Weights of a small image classifier.
Model: 1.62M parameters, 32-pixel images, arch coatnet, norm layernorm, activation squared_relu, patch size [2, 2], depths [2, 4, 2], widths [48, 96, 192].
Training: muon at rate 0.036, 27400 steps, batches of 512, held-out accuracy 100%.
Rows from block 3, named by matrix and row number. Rows with one number belong to one channel. Each number is 128 + 32 x the weight over its row's rms, rounded and kept within 0 to 255. All counts start at 0. Numbers have three digits each.
# convs0: expand pointwise conv (model.blocks.3.convs.0.weight, 384x96x1x1), inputs 0-95
# convs1: depthwise 3x3 conv (model.blocks.3.convs.1.weight, 384x1x3x3, trained with AdamW), a 3x3 kernel
# convs2: project pointwise conv (model.blocks.3.convs.2.weight, 96x384x1x1, transposed), outputs 0-95
convs0.129:091162122111141144099112174109074114103172168172114129126099144149081157071134143102121152164148127106105112166159124107114181123181161071091137094152023167150153136130148128138081122144130102068088123076138110138080067153107115104179098140056080144148167113116100104123100122081095115108
convs0.131:141161102173113166135089153135085130115115084169150116120147128128138179149081075151082089159125132079114125171134168117133087161103153208087172140124139131157086114088189132115123106040090141067107156104070130152119169108120084159114097110163053140085108090106145168141140091137100138115
convs0.132:127095115133133143086134218120098151130206105057108123145126172092107161143146124162111145160129077129161130146100080183122103131123092186163164119177136106087096074141150123081070206182100119164128143124102149084110103117114089121138093178139126111099157154121108082125126067130107090131
convs0.139:087155088171138089118115130090162103124144135160123107203126181118116133080145138151114096121118064140102126124119193118093181118099128159134105103065094133111098191177131093152078136173149110054133118135121158145157131057146122116131117106130119145193149203124147134121178103199140080144
convs0.140:115152183129194130123130157120113141145079125096134170138049110108102163129115151081086126139114139163112138171089147104123097109124126117162152118159166149130149062108147132161100066140114129164178148084092117099125150045053127200161087105184123112111170097128125073157131059125134152123
convs0.141:135139116156132152130180102139108162137130162104096164089114119105082132201167152153147153149150109144111167187098123151130098148106104139128131140095125136105161115103173084169198106138066111105199143141171165113100084105089164056135104118118088149036140116089042123130095136140156138151
convs0.142:114132087149102165136124125125126082076168149112170135088134137117163143147102221176184132093126132134199133137155107043159147105097155163113169132154168102171149140132137214114183125063122145129147108090129145155149157121095092177149143136132135116156118161042150171140110116126129124088
convs0.143:020071105142172146128172153141156067121118131167151151119124128158116132086162114081141144176174082140111120094105156112123175116130130069098140133069116136143146142135127143126144127168085079162204115086086133121146141114185101171149089172135131180136147143086132067130158171128153162166
convs0.144:148176104089123171094153157117138187145139138110116148182156131059084092135081133135113148128129107161120109154122115115166151128148093133086103170120141182181101142106167127097126210140109100152143161157127161148106068141173169137177115191107156109154108168062158161202122121090090143076
convs0.145:134137133147071095156060122088152142158116118138149110063155090121085080092194106174156056173124100119168104137110138123175186138173122155123151089137112152104107155145136108121186150104112124150078140141076136142114079148190114130123107149123141186085190096086101144151162089139116075096
convs0.147:103155097110129125078141070133114130146131183088150155105139148094174093148132145157053131116079123119148138101114111139154085185091156121082111157117115194138100183109088081124137143121125136098155127157091159104164153132063118096072113036108087166062147178087092153157147099135145114141
convs0.150:106076152113062167111166153118149147059089113147155080099134081176167074174127144187084165138116108164155089105154094168149147156124088123143123108148044155101145066179100179100159099135163104156066168165104113158144168133127110160132145100134111170127099125156119148125144152115139151092
convs0.152:106118128114147097135130116111130058113207128093102152116091209180167115138093129170131101125145130130178091136139097085134134107143151171128115133129110132123114165180079158115145166107078098079152133077081141116126099191159144064146147163096099083110122059169145121108087112067081116085
convs0.154:178127128159127092160166099119089191158118178136138203124090114104139191165118136123110127104133117151191141109116171149082103190146135106047115106080169151100129137078157116057145112175108092070132094126089145085153087131167196078123134108098162131103125095109141122131122121164127102126
convs0.155:167129127130107146200110094134147157106170112122138123105099167205154159123177164134171064121135123147130166127054131138146125081143106166152156089130168155146045098110096088138089128065133118129137107174120128086163157141161116169166117193168137060129151071123108105131087134081112116112
convs0.156:109085115123134104162121140148095061095169152185139178140115087171102168102155104171152159177154122130077116114104229090101150093150080118090181111118131111172097115163175103149167118157161153106151136075106148114105139083181112181138113132117130108158111089092145082118132116118114172191
convs0.157:083208109052131073140093111146183150159163122091100118168115133078126153180150130134144146127091135108083146091158143171119096124068137119151151147095152140064117103070096047113139149088130151171161202082097089137143113095138084090120094135157123134155109123136141118088095104153128111107
convs0.158:134137149156141112184145118130123138188129186180153111122117164144122136135165101087167092150134132160126121096154070136180107122162094207159180147177088167122179150130158131168157156115104166080090110144156165143167141136159145181107100147151164163132141150134033111142091061091100100148
convs0.159:130130147089091139184158095127159039122112094135159127161080163177099149137094182120111134147117119140124072124113110096095099153180041140163153075156109095148111057104070148170124145076116106149110113186119107110164128133128067107109114132160109169137139085168093180132128125109140130178
convs0.160:106161048180155096166109089122183089133152146100150151091145113059113126072172132137089081112134088144129076109169131118150195121120137120144131124133094164125089142102046117135123124151109105174150142105098188131185090126122148145133062160114124129130153159124153150169147172198127091172
convs0.163:131108136173152117091073129080125176103152056123108147117066127088156136097136152121139098066135093095134079159158113139138168107140135130163074153138077181130168047149127142166145123152130109118163090159147122099156105128094103177156118145129106122135134091081123100157076238152169113125
convs0.165:105094110181119161167113141151139124092170100101149143147118092167131137162128085104126167070167141105123129106077155137132140122143129121124126114101118114176150078147175110176094085105136117119139141101103083114216123142190098166165106144094068073190127093141065081107038116102162120160
convs0.167:177144143126092108164115116169141126171146153114128138207153151062094121126094148085129133162184108084130119115098222052098123103132146142132116113137122092088087133061151159125109171138123120077131140092118188093144124141144147151140161152087143130179125208093131172116119091157177165117
convs0.170:184080172145152129136111151118119098122135134122086127121106138119148142130131155053102174167105123145144156169132151072180161160086165121144118083137120119100195097126203149134213077141142077129101177128102198087154121119134118080117161104084176106139169111112104114119120166187178121109
convs0.171:139121127133093184097077149116174174105115179108121149042091173141166183155092134074106142113171132171105094153127107106135145102077157191129119140100117143113150101107156164123129137151138164111106118090079138196085195165119113156087142118171122133157113135176077130132084125081196131143
convs0.173:193165102124103104177145139168138117151143126086210156071115091076131153088149085158100157115140074202090168104133168153134113158105159117109155063188184148131148156094200128089125150107092117160130092126118138115161122096058100145140161180106116115150119146133131149149153145084137139125
convs0.175:097138139146133133124115106061135147136186096182150102122124178113113194141136127068089152110105072205176093144143075158074143147128088164068118119129107119064145133103153160140111150131157121114156115117144126163107158140133103087103070142170128112042096142098148095178170135137173089157
convs0.177:197074210162173117142155136137069170154101126125066125137144166167103098115125098144060191184123152174147108159118129144185103159119117112163107100127119167130160130088093150159178162120114123157147106132124123122125110132139135106178082123124110151072082076132166166179144128127146184176
convs0.178:148186137141127113134115153142102117172188129126104206086141113119128151133102082117113079157092107107156060136112110138212163135161132133125145119141094174208121178116083150160179096185125097161148099077130113104151085061086140126115125167146125109141179160103122150122150151160173088095
convs1.129:119110117067072141132142166
convs1.131:187144112077133128116111174
convs1.132:160132177093098144081103152
convs1.139:146158140116092155064088121
convs1.140:185130158155103096101091105
convs1.141:083131158128182137159143083
convs1.142:145123154138057120138128182
convs1.143:120149125152207154145159126
convs1.144:152168119174122083118082103
convs1.145:117155162126115131186123068
convs1.147:170159109158154157092153170
convs1.150:067081157106111117143123164
convs1.152:139097163150065175143127130
convs1.154:154167155150159146152175171
convs1.155:099122139131210120140126092
convs1.156:115139134144220133116132122
convs1.157:081106166130092112145117072
convs1.158:172102114097112090080098152
convs1.159:084135140141164154142151063
convs1.160:173170152122130157174147166
convs1.163:141079115134095067166117133
convs1.165:150167148166097182139165133
convs1.167:108097133087155074125080112
convs1.170:148080121086170133132151080
convs1.171:178156157153119156163163161
convs1.173:093135159077123103074155132
convs1.175:118109124084079105115116069
convs1.177:076128125147202129122151138
convs1.178:170161146154162165102170149
convs2.129:126100102086105123063179052127147146161150139174109173149104213122131114126129150174128119072135076133058163120075154116117141156098202120137161139137136130110147155086106129127121128170092109102125128142162132122110105213135140083128109116170101112220102082144137136146166167152136154113
convs2.131:116109140165116110131151093068160148082082101135139174087101162105149141078156171149138135077171157129116095129145105155112098115082124100110138177161159111122175093143134093145078134117089121163124051128148111140098154147089077159077100156142124065138128129093167136067153014139157123128
convs2.132:145141056182123146101086098162118183119136149173163156114144124069060128167211101090112133144146093084122153093088130165106148123115136130124125139105094087157152163128095138146150115166100083183189181136108149184124157133065089124183102143130096158077122187111138125159125099139124146103
convs2.139:097063185126141108127118143152142131148154107168158157155164152141069093157139149122092190128163146132110081118129166130122137102092152196136123168058125146095114181134103160106083078149129084159170121075117126182141195113142093118074183089073090144154107179108119123097147123113124074134
convs2.140:147147094172130117135150107091137180050106163101104162143114154140122146125185081151083150097121147167016101126097108090123161172128134098118126202126100113125156072167123126150159150146123110135078120124120202132133107140107075181149139154117120168102128147079080133155168093095117183128
convs2.141:163084173073166118145151144155051141152141102132080151146194091128168177103123107146100165135156115129162135074181106099125128090133147117125091111219155090092117127174081150094131121152174105146107095137113089121194145112187166144112156099107165138140113135150156138080193102129131105169
convs2.142:183136140143151164141097158096153123050139158122169143167143131107123084120130157134160146056134138153092085092064098101106166089127135091108137141187069128113058157090161164096102158163149107170146123084138141119173162069123117118097073143167147102170104129136179133145175122123060118118
convs2.143:133126120163159158146119083136107102127165195115115097131166122101135112103114110125061123095095101112136084031098135185115099136116129185130148121126066190079072051110119072089113088138134146166105093158155093134151198122122133084148108136133139139103159121163059150164085126122135131129
convs2.144:124138027076084113071134142096172119102164131117094096105059175099093087084121137209118130117116082162168140154149154114117155109125096124106095181107172151157142127161148118188151147144118130114137142146076130120093119171104135101141182170115116176124141129096145133116172150161043116116
convs2.145:110144087118114116115151101106121131180161158115146118091136115180128120055144149177154106087164052166219141122157071093093092125134092116118060097136158126098099086101121097148073141118109131117161127148147110085113133132127161095143113103176127101122098145139234124091146133125066119165
convs2.147:136081144110101122128136118087157071104120118187106102156123121116110095101111126109177159144182159089125134141104091099142152041138107107152076099089113163103109191121138109143065137124099205152086118159168100141144103153143148125143130201132115071181149120192133133069093128074136160098
convs2.150:166094141098133124141091139177054104135181150145100116078099146156081114166192086138099144124148136124094054131079076111118089122147081105095141132079090108125116178096116127123106082198139114148101069100109122142199124109115076165087141091116101125100084145190107117117119130135174108123
convs2.152:155063106145104148106104129111144123078102115179132105108119134141104119165124168142125113073015101158082045144112151143091133126076155103191196128080134132148184148146136122160141143137148138112175118095127111136080127102096106126170179106137143154115143186100173136124185120168164132158
convs2.154:071143092129089134120121114153188085105126136180145113153103116153104135099111174117081153157113192068138139108122127116181130083093147150181184149126084098109085129142197083090138121093160109137139173174087141146138199046149091117079122147164105100138159150110089105095163132104159147123
convs2.155:138093125192141171104148157097139089049107124138166161091082142154137145078116131092122151115127145128113073136130151096069158168145095090098145144073126202134141134079142141156206132160101128124134162118088134182084116079149083182094109164140120153146175079104134108114112103181171100136
convs2.156:116115136140130174087133088138108167131115157134086159094130136099180076105166115139107170106086100089170073103137092182194121108133190158118126143115100162100079156142091132079081091118160072135178071133119107146179133155129096092174084111144150082134137218147109107153097161126115103122
convs2.157:161128067132134121108152124128151081121145121122157148136138104117183154157135099132100125083120162128074117108115045182101109124093196168144132105179174146147120105150151169157155100164110142083160119118067111118055095076154147132135083104197151108158116062082091104122118055112102126145
convs2.158:138083134198139146112135062103113157196100121116156148126091138168129097124116142129076121121133155122145084112143125137139103118127088155168185162137137129159120076161146081115223083059129170081165124165126101123141114123142135145062116122143067145041113095173111150136115109092170165143
convs2.159:136151100142144152106108124126120141120104132174151151127173112113136063114133068172109116145158130167175192147096157152080084160086146151082077175112152165038198139175160118121068140066138171135091130093130130136103131106172106141119168140166151077089101136105093091084092156148128143111
convs2.160:098139127137174136144089189129114130140162132124119146164109105085079107115079165065124114186065083129108108117093138191102130136140154150148112090116074095097070052132162092080096117143132084167108093126114095114150113153127152167114119141100189150109113191083097167051132105097130126101
convs2.163:104077124153130124090145072142081165121155095164111147131137044156121127161111185167103149176155086153178092149190085086124127090149201145096127144071062099075116119151094210138175100107104110162091154124095122123110152103099157115097131121111115143109112107134148132108177145136119167102
convs2.165:127147141086150092076174110170108148198100130160121091128159156095109124192147057151107078141099173160141154146122109103134105157117105087148113155140136135099137109137098126082139116207096065113092102081080165117098158120144131069088132113100174187089078101147157123164139135135067143161
convs2.167:078094084120163133148136128142128132137140161179180120144111086184130123143130149173106187124095180079203101116147116129150139113050141169154158131121141173131120160169149118136093143084098175102179106106029153128129140132113092137098128139140066168114155114064113069101132110144123078142
convs2.170:110157093109127071060098120072159121124101139104137060125128151194135079131077129161159089124100148151092122167086122133132096058105088090127171145144146132120090143113080132119129199101155145118126113156103084154077089145087170129145097087130135202132090076114158118149184131112074118145
convs2.171:082122079164187128119134121134161141132114069187126148203110106138145123136136134166147138134088132161159077181188118109066149175087138109103153195159140120101126145156127104157128084137136134093141103145170145115158105118104134109144107123111115145141089044060135110070200144151057135143
convs2.173:107093161166109146130109151145123165118084098166112143163103125173126048123108149105062148163096098116093134104141112197113128109096154181169127139121161184110057155064168129168111163119127130126124102117124157075160187151141110131100113133146080171119117145126094133066111206164133070100
convs2.175:091121104074144100105175160121180122084162117126077114162131141117106058057104141103112151092127119133160118153118149136142159101143168148136128132125152154065098189113130157100127104098164124195122121094124131125145142092100110165103181100190126157167141131114134172089111092045134032096
convs2.177:079199130119080152109152115071139118134079113131133115093147144096172171125141153087156119088113109155132160131122158089134115185118148069102154114176139093137106122162099095114088125112126130102156147163128083111147121181174109092153223142147157092211158100211140101111165152159108100141
convs2.178:177091172189127141109163091125097130149119133074101096146098132144056074122127194120124139161137144112105122191145109113122137130163108129153210115102195134128144140106134116108152132108127139104114102117193142124134086200138080077102181120097053090098092162119140094145177094149177110113